{
  "arch": "tdnn",
  "train_examples": 78125,
  "gain_aug_db": 10,
  "n_mels": 40,
  "hop_length": 160,
  "channel_attention": "se",
  "num_labels": 52,
  "init": "kaiming_normal",
  "lr_schedule": "linear"
}
Rows from block 7 of a small multi-label audio tagger, named by matrix and row number. Each number is 128 + 24 x the weight over its row's rms, rounded and kept within 0 to 255. All counts start at 0. Numbers have three digits each. After the name is the row's rms in percent of the matrix's.
Before each channel's rows are labels from the 100 clips, of 14976, where the channel reaches its highest value: "top examples" is what is common among them. Only what is clearly more common there than usual is listed. The data: single notes of 20 synthesised instruments. In brackets: how many of the 100.
# conv: pointwise conv (model.blocks.7.conv.weight, 320x320x1), inputs 0-159

top examples: sine tone (78); octave 4 (54)
conv.233 105:114113110111130127170125115114161099085194103152124163140151129152130129121150151088112117139098122137140051098093165134138125116126119138149128147123096101064139118133147146147143130100111131069160121146109125093086118143114088117110136156137105127120168117115135118130168127109045118122122076140154117100091126117097122149106162111146124128108108141149141176112104112149167143139120128094120142130119144152113100147122169130147119117099101083088171132149107130138061126138104135

top examples: octave 2 (50); bass guitar-like (42); octave 1 (40)
conv.308 102:096134146102165119151100118149097121124148110118131152135132096153079086144166086112137090123143114158089110054098153121121145126136135148135132089129119094103124057119121089159143152152113141113125109120123131121098161113136132101122118153125137127129077096137135110081101143126114182151143163119125132072122136120036159128135135137151132125138105127094107152120124141097148139133141120083125118143118137147134157131134145145153112157150117087149133145135149153108097079107125106

top examples: short note (93); organ-like (64)
conv.293 101:146135107132091125092141102122127108119115101124069104133133157129163160170136203118096136103139160129133102138156129128137118131162173113155096139163126176109153139135129218144134100144132086130094121116152135125126129103118138136137112141151153103133141146137113133157147125116126124097097091078104113148108143129132140185137139082109123168144122079139106136126136108145120130132107119169159161120142140127118126135107086106155149078134132129126175178143103129156130120152081139

top examples: electric piano-like (48); mains hum (33)
conv.250 098:144119055114135128145133114143156118122142108185087108138099120149127163135115135135106123126155143112157127112159138134195147155121105134150140196112116137100149116166140139108149139164120146116118100156115134120145126118097119129077147144120144104119165124136118154149170090148123142157097114092143110131087095186143109083081154147129104123127131165167174138133158124143143126164122183135139102164166126123137134141121135132110134103141139141115125106088127135134121144158155142

top examples: decaying tone (99); marimba-like (58); harpsichord-like (37)
conv.210 102:119144139107170128130136133152140142142084119131109108164109116147101157098136117093121137109116116136134145137120099100127123126116157138146149137135119137103131141090166168063155111112109127130120149130137141147142139134052134127130125151141154084129188111110119134122156152132123144123183133117081149102147159145157162207147147109144144144139152139131130130124100110113148135161149120159174121155146114117142154161131157109158120142116135127145179157150117105133119107111105111

top examples: reverberation (81); text has "reverberant" (81); text has "room" (81); marimba-like (44)
conv.279 107:113126135149172128127145133150147161130135154163165146120113134137142099136120092092152165066130148109120139150139144128134116136169128119128111155070141135138137133134071104091130121134134128140062122106121125143142141053117149142141096141116113117139104139120154143110126137128151130073128155171117116102149111090106131086131142103104123077148136107127119127134108088139126173132101131128159129115131154105120125125135142125128123160149139118155075088126162141116154123146111128

top examples: short note (96); octave 5 (54); text has "noise" (47); trumpet-like (43)
conv.39 101:152156127127129083102137132138118134117101121134159123136097121163078151104129118109114103121143092110156169130160118122136137126117135154124127145126148132121150184036122152086115140138129167132113109088137108154148147121103187133133158123123125092138162120148158123127123115135152122138212124128082120160156161127178194176180139141119130130116135093091105093143114144148127103152161117180166148117141125113134147136112136097153125121131141109164153171128151108119141091143122088

top examples: decaying tone (98); marimba-like (47); harpsichord-like (35)
conv.140 101:135128116108148110153136098132144115120131103122115140130121059137163134154137101107117107134137165126138122113131139113155147139124046130132147158143136150086125128186128137141117134146128116109126154139117117125149139117120112130139128156130139132125149130138132139099138106147118145142079141144216146119096096142120108025112137132117129132122118151163129126142151110113130117134124121119138127181147134133116150133111141150139161120134143101103067067139152183145105145123123143

top examples: electric piano-like (33); square lead (31)
conv.145 100:118170095156123124078119102139110108149118131140136108094113153102154132137115128205161150171130166144123136127137118094077084135086179131125153144121131063076086125125167142121124103129142133104117121125123134105119118177128125148128142140161132094157113137124116123154146113175132139140121167088177127142082123150104113160070119099130102156122104146089127098118163099133148099125166143110133104117128120139147138091128049116117117133138111129107136151084088111125058131131169150

top examples: thin (high-pass) (66)
conv.117 102:116115132086115154156136092113139145102132106144127131121158074151145143147128099087088079078135139099136141084122126102125140076136079118101119099103104154117128157144095111137146138143124153114125122122130114100139152101125142129105117134102134181097131131107121124096096174100131090146125113143117125135116101132144163070127151142086156128128127127151079122128110075132120137139086081133117112129103143106138115146087151107123122118127150132129076075129135143139123126107113149

top examples: decaying tone (96); electric piano-like (45); marimba-like (35)
conv.102 094:110115105123126108134152142108141169091131118119150121135126169166097131105126124088137163113132119118126152109139091123132152157108182150109149143163155128215107114085165118081111123110122151148115141094097168154110114118150147121104135143084110102125130141115142127106131108128162122132160123127098123110193160135133161158121106154139095122104111137123111092130118157113105107112103169140138109142091135128135117135171135114132128117112121191175149131132155112134199156128127112

top examples: reverberation (94); text has "room" (94); text has "reverberant" (94); bell-like (42)
conv.54 100:102110126086140112158110138134143149101103125086117150139115110100099112115186113138123112104125090114123118084142108094147181147148101118121129102109107137132123103127110106144114113120128083122137113128110128102090114124173097125122122123149135113133115119113084103072096144130111137125095159116132136078135108140091119079117140130113146067138134118129126148138139162135122131088131146088096141166141137140144134137140133153172152153120126118125115101122089139148141159154124094

top examples: reverberation (98); text has "room" (98); text has "reverberant" (98); organ-like (31)
conv.214 105:107100121156130106122128130120132123140126127158154114114112103110105094100179131157129160106128097130103127140104091082130144135135124128116125149101125112120153103117116115109108093104101092097122101108124135095141130126156093101109097108143118118130099091126112109047168115118149120114101125137103151093113121123076089088103139077142128066160110122148155167110113103123140141117112166100113130162159128153132120124151118130155128157109125070093117136154108135139106152120136105

top examples: short note (74); clipping (35); text has "clipped" (35); rumble (33)
conv.55 094:113138162103143124126125146140116126126135129071126148139122141123173101162144164133148116145120177122115106085125153126128128087162135119146083126122134141106139102174134145151134117147132130112135137151129167113135143150183102140186104148132139151149131134135086117140117139124110145081082153126146143112060111112099132096106150122122149137127114105145159112125142107121109171138117147114132181134127136125103114142105118081133145158127112144104138109116103154200118136135114157

top examples: clipping (38); text has "clipped" (38); marimba-like (29); instrument: trumpet-like (27)
conv.303 102:165130114149145128110122113143119157127109118146165149102080101146092132100106074107122119134144104149152162122127140152099136089156082126129132083113136132120160169080125111113117153149151157137109113112164108165139159116134204125139136115096129124132115124155199131134091113146130138119201136162080118160161169109159190132183132130126124143087161108118093085148095116146097126138122116144148127124152124103133142140109125108135111106153137128177116129122169130110153140139118077

top examples: octave 2 (95); note: F2 (32); bass guitar-like (29); note: F#2 (27)
conv.199 094:108146156144089126135113130081070126151120115129123111116144081173138155130101154113139099082138132157137103106140155148158133117162128153122106145131212132092151126136089127140076157133095151110120115113139133142126128121119140135159133117090130126136116138159156097118153118131109104165140103114132133142121133147105128133135085132080087105115074111115105133117111135142108104094167089162138151109122122096095149144085137135108159100121137094114121137151163134112140131127102110

top examples: decaying tone (74); bell-like (66); octave 4 (52)
conv.222 098:142160098118128127163142053148135114145121117113093093105141142130125098125125159142120124119126108166119114109131088138141118166100169148107164155136128110121119121117190113121164145144137145145148117159153135102096141202142107138110131142130133109085121138145105134168151155130137154154128121089112119147114129169094096158070123106174106138124107142120134133100147140118143123120142151108097127114108115176162110128163126146134110099119122133091165174091044109121112112115142122

top examples: decaying tone (97); bell-like (35); electric piano-like (32)
conv.118 094:108125130204112170113138139131116110130166167209150139105108107154126116116149087161143202143115137117122131176114117118129133132109118128127130151125126100111096123090153115145108148127123148100104124101130133108119120133101121125095094120139144079133076098105112123106153123134154136141099125155116151096101127140119102098111116108134149119164108166118131145114118119168158158138101135113118103143155146151142117113133139139118078146120126088109105122161140125114115167122140132

top examples: reverberation (70); text has "reverberant" (70); text has "room" (70); harpsichord-like (29)
conv.3 103:147110216090092131130106173134101133128108167092174140149122135118096127122148140107099135130103116107102122123115087150129126129120134085107108092083118144114100133110058118099111117130122132150130132149130119134136109108129127158134111060113104114122116082147124112111104127116127133108129102142104132124107129129143122112170109142097129117135139037109172130096121120111095159129115167114107150174123128084092088160114159110139146134112135133118137123133128178153137119106125131

top examples: short note (82); text has "noise" (48); E (30); clipping (28)
conv.44 095:133145147117095135148107142160096123193098107107114113131104097148092114128130098137117116059162093141106114135172114125168151148129095144130115131123154170128113141152077118120103175166109137114127114107131101135186139116134110150127136112126123135121098132141133112064155138155155164184124136109146148143131121177107168117141103161111158102122127111131097123108169172091143108128152104147125145138118150137117145117102127165116159149161167139156111127107117143118171120112108122

top examples: thin (high-pass) (47); muffled (low-pass) (37); sine tone (25)
conv.183 101:114125114130141123146133105096132125139146132151065114100162115143157141158123136145098122143121160105133122127116130144109088100155114108115115170107130129116138087150109153102133153141139147131149101176132135104110111125115091156145132147152150176125118112130091107133113124136114097113075101105146135110075106132116138099117114108078119105115136144150149136140108069169131091160118148122119157157140066108093137119120142107044144083122114133100124076116094148175104152154111189

top examples: octave 2 (55); clipping (40); bass guitar-like (35)
conv.72 102:101097134141116089164124114097115096140101098134126111149136116141134146110116131094141117073114104129141103109159134125187198176141109138114093138154144151150136110133126141147101117111166121136133116100117143120110120093146128090134145132093101085127142105139107105126135104114104102141121106097137118095119140153132112111099118131131100096153105117146077161088124157172137086094136084152134123175114108110090100165128159114164141099105097132119112124141123151127160159134128083

top examples: short note (92); clipping (25); C (25); text has "clipped" (25)
conv.246 105:135097129145148091097145125126164148052085120140102103169130121115165145148145145103175141119132143125162095117130151117117167130136147128133098127139084130143151140128143183146159081128131109128086098078130178123105128066133125111142122214120130140148160110090155144122134133129099153099145127132133053106152153097136161140135154105146142127141155097148101111162108125117118145124168110151150134148140156115121129099155132097156122129140105141163134143132121147161123142161149123

top examples: short note (93); octave 5 (52); trumpet-like (38); pitch class: C# (29)
conv.11 099:129145111117122098112154125131134134139088096105149143111119122140069135121152118129114084118132091154147122161151124122130138124142125105133119091141134135148134161064105120136118142154126144115124072101159147130155137104147130164146160140137100134114120093127168138094118142140132169143170138139075122118154165149136177135168104150128154120079129075118101101147122153137105118113147126169134132144167123154135112097166120150150115126142176133144126146099133098102142133117140094

top examples: reverberation (93); text has "reverberant" (93); text has "room" (93); marimba-like (54)
conv.287 095:098088120109148088142113121132129159118148107075145143119140128095107095123188131092123137123128111105109113107116130129112116133159143116091125123091162120191149096120115090111108113096133120149119154137117130145111117106169131142142129091131105139137078161124134110098098112117133103090138140130100113078170101105105134118137104088105095097107121115124143122140096130145105118122097180119148163151125103144113133133143136122079121152103135160141125080137164134158174128151103143

top examples: decaying tone (99); marimba-like (45); harpsichord-like (42)
conv.301 099:129140120143121131167111107144152145154117089140069129203167118145114148104142126126090114125143107109159139140088123118152101091078112178141174161118147051118113114127155144095132135136128147143152151150115108132092130159118125145113152106188173141131206101087085118142135140120111138129134102111107149136121109147142151156130135105134150144124128162110146146125133093110156111127110139128078124140116068135130153125135157134110113112100122156144165113117076124115066103157152152

top examples: decaying tone (87); rumble (68); marimba-like (32)
conv.193 104:124113078057189160123130127118137136126128061097139133148080098110117100161120131118118146133142100170104132132131096095140150166137109102147147105098116154140143131134152116120149111138119116128135109117128143101023131124143137136113162158145170139098137123187141117131148143125148153126144150142113137136131112139099169108112149098140150083149117146149112164111129141101126144109118125154102114147126115138149081122150126155152102146113103142150110147081105081140139132116112089

top examples: sine tone (51); horn-like (43)
conv.106 112:110132146127118113140122113131131124146129148124131137121124139103123086117164149097132136128120135084106090147112142112135109101135121133126117155096129143092115105130116123123149099089136095130129113141092120089102111140150086157124088090126124122146113104116068089122150138131113138061063130109162110097089085089062101112098121093122120094117108109137171134119111085140138113159101189080095143160151101150100133124133147105138133158105118127097159093131080152152107143152089149

top examples: octave 2 (56); D# (44); note: D#3 (37); note: E2 (34)
conv.235 102:128237111141106137145047121108058127153142089118125162115134112170130122129118113103106115099124135147038128100116132138143107116144113149129124134141163131119154135134125108150157156150146146163123110095143083138143084116140159103139107117086129143125075136144139036151083132126118177137147084114112142149123142143108131151124100121117098131096145108115086122131123120118101123094138091152130163113131120127155144148117137137152121090131128110128126141116126095090147159123085110

top examples: short note (75); D (33); octave 2 (32); white noise (26)
conv.206 094:147101122101126124140139130225133119147126132139114114118123124128106136143131098137136122138134140119147094122132114125131105116113117133139130110130080147115122121116133123117119174129147135127122112121133103129162181128119107109131100142138069148130115130121125176086157132152148148136146160123125127144129123136142131131143136115238154138103159141139119130097116116071151106139112086141133151150134125123128145161124123140129135161139147110156123139132144123166136129119122154

top examples: thin (high-pass) (100); decaying tone (95); bell-like (25)
conv.57 101:109131121139156143158122010101155126149119126166056125166138105127113063120147132136039123136133098130075142125092088115134093167111113118135129144109115148132154095113144113136135128115126143165144134117125115109083125135123124117083143135116139141063166137159134101140137173074089128122140078095133132130121131126075160124113154120157119128150130148135113117115126120126149136152127135109127095137108113136141142093163138096097082047117069136135133134134106127146141139129119179

top examples: clipping (66); text has "clipped" (66); short note (65)
conv.31 098:146137076116132152103146084128135110129109079060062118131086150135144163138084144132106095133156133140130118113160144148215146163115105123156151172128143157108121125187124140129147117159117139126122136129122113117126136161117120133103163122136168092114151160163112160156155094115139130174098126099162116159103105193128128124074144146126123142134130138134122105125209130145106090148149113125141113109114146129139133133132079137143131064155131120116147145084103112124125124141139103

top examples: reverberation (73); text has "reverberant" (73); text has "room" (73); bell-like (31)
conv.270 093:132099155111126126102113126132123112132146128070149163113104129119115085138144132132117133157125133131107139092110152151067092122179135104132130070130098143162150107100116114185114134150142118128123141091143160130142133119145145157135106115121131108126072151108147118127068146124118141114148142119103134138129136122121153127138135132158138122138142128145086102130102119146117144151095136106132103109119143146135151141147107149184091132150142143149124136098143137126140145132166115